python train.py --decoder_upsampling="nearest_conv" --nesterov=true --lr_schedule="linear"
Rows from block 3 of the decoder of a small model that predicts nearness at each pixel, named by matrix and row number. Rows with one number belong to one channel. Each number is 128 + 32 x the weight over its row's rms, rounded and kept within 0 to 255. All counts start at 0. Numbers have three digits each. After the name is the row's rms in percent of the matrix's.
After each channel's rows are labels from the 100 images, of 14848, where the channel reaches its highest value: "peak at" is the part of the image that holds the peak; "strongest on" is what is common among them. Only what is clearly more common there than usual is listed. The data: renderings of 100 made-up gadgets, each built of a few solids, in any pose. In brackets: how many of the 100.
# convs0: first 3x3 conv (decoder.decb.0.1.convs.0.weight, 64x64x3x3, each kernel summed), inputs 0-63
# convs1: second 3x3 conv (decoder.decb.0.1.convs.1.weight, 64x64x3x3, transposed, each kernel summed), outputs 0-63

convs0.4 055:144136121128128128131086129164100100129130128126129128129118136124128025146128128074128127124187122142126129093128128046145128119122128110128136088114128128255128111127103199128162132128139128
convs1.4 037:117139123107128123115120120119121126037120140142139128071131135135135221071114125134128134131175073117121172126052127156128126087118111133127138149136128130052135178101132243131103147125126119
peak at: centre (47); middle left (43)
strongest on: has a torus (75)

convs0.50 141:127129125132128128128164128118141143131127127128132128137128103116128112206128128124128128127158129127128122135128128161130128132127128132128128134130128128124128129126131011128000172128116128
convs1.50 118:132112127120127125130111129144128139140138118120130128135128146140136124000129123128120128127094201138132121150123130083135129162147123127133121104126133132067126115123131126129247060118146126
peak at: centre (74)
strongest on: has a torus (79)

convs0.22 106:133129129093128128127182128114190057121131130126058128152141150019128102255128128094128128127101122075128128094128128083142128100131128138128133144129128128105128130052133128128142122128149128
convs1.22 082:116126143191125132127054132110128145124123125105118128094127128134132128070124129105131130133130085152136088102012129165113125127114134112126128134106120129117119166126120049132000148142108131
peak at: centre (65)
strongest on: has a torus (65)

convs0.31 048:142138021121128128126095129096118167117137125117183128154133143131130023171128128070128128133067141057130131127132128050122128135098128140128121147122128128189128133143072203128127124127134128
convs1.31 046:127132130124121131122124127130135154129140125126105123113134093135120124138134129255127125133146126130126120130195127226020123129127126135120133209131128135111125124113140089132127124121126127
peak at: centre (61)
strongest on: has a torus (74)

convs0.49 061:116125117126128128131185128142130189124133131121123128082132128090128103011128128173128128126163182129128147104128129057144128116134128124128134128111128128074128143234072221128135101129147128
convs1.49 074:131113133095132134125130123139128191139139141141084129124078099146126073142124136132130119122113018130129125130073125172136130086112127123140121070138129118084128008026129132137137126127128132
peak at: bottom centre (30)
strongest on: has a torus (62)

convs0.5 107:123134135126128128127127128118130085134125128139128128193126127000128135166128128128128128129168242095129129124128128152118128122123128124128133255127128128157128122124130145128114126128127128
convs1.5 113:106140118103127129175116127126131127111140100098115132085135132056124138167128129084133131111097000116125138127056134086136125184169128128124118055120127127103119155086113156133079103134129130
peak at: centre (51); bottom centre (27)
strongest on: has a torus (60)

convs0.60 081:047128127120128128128111128227112127129130126152129128146168140054128103165128128125128128126146150130129126064128128142144128146130128133128118140126128128120128135132155000128070072128156128
convs1.60 109:109120127134136124130114129127128128128145146133131129127127135228123134093132129131133126133118000127122078126107130116147127072134131120134129082077123127120123140163126104130136132128138129
peak at: centre (27)
strongest on: has a torus (66)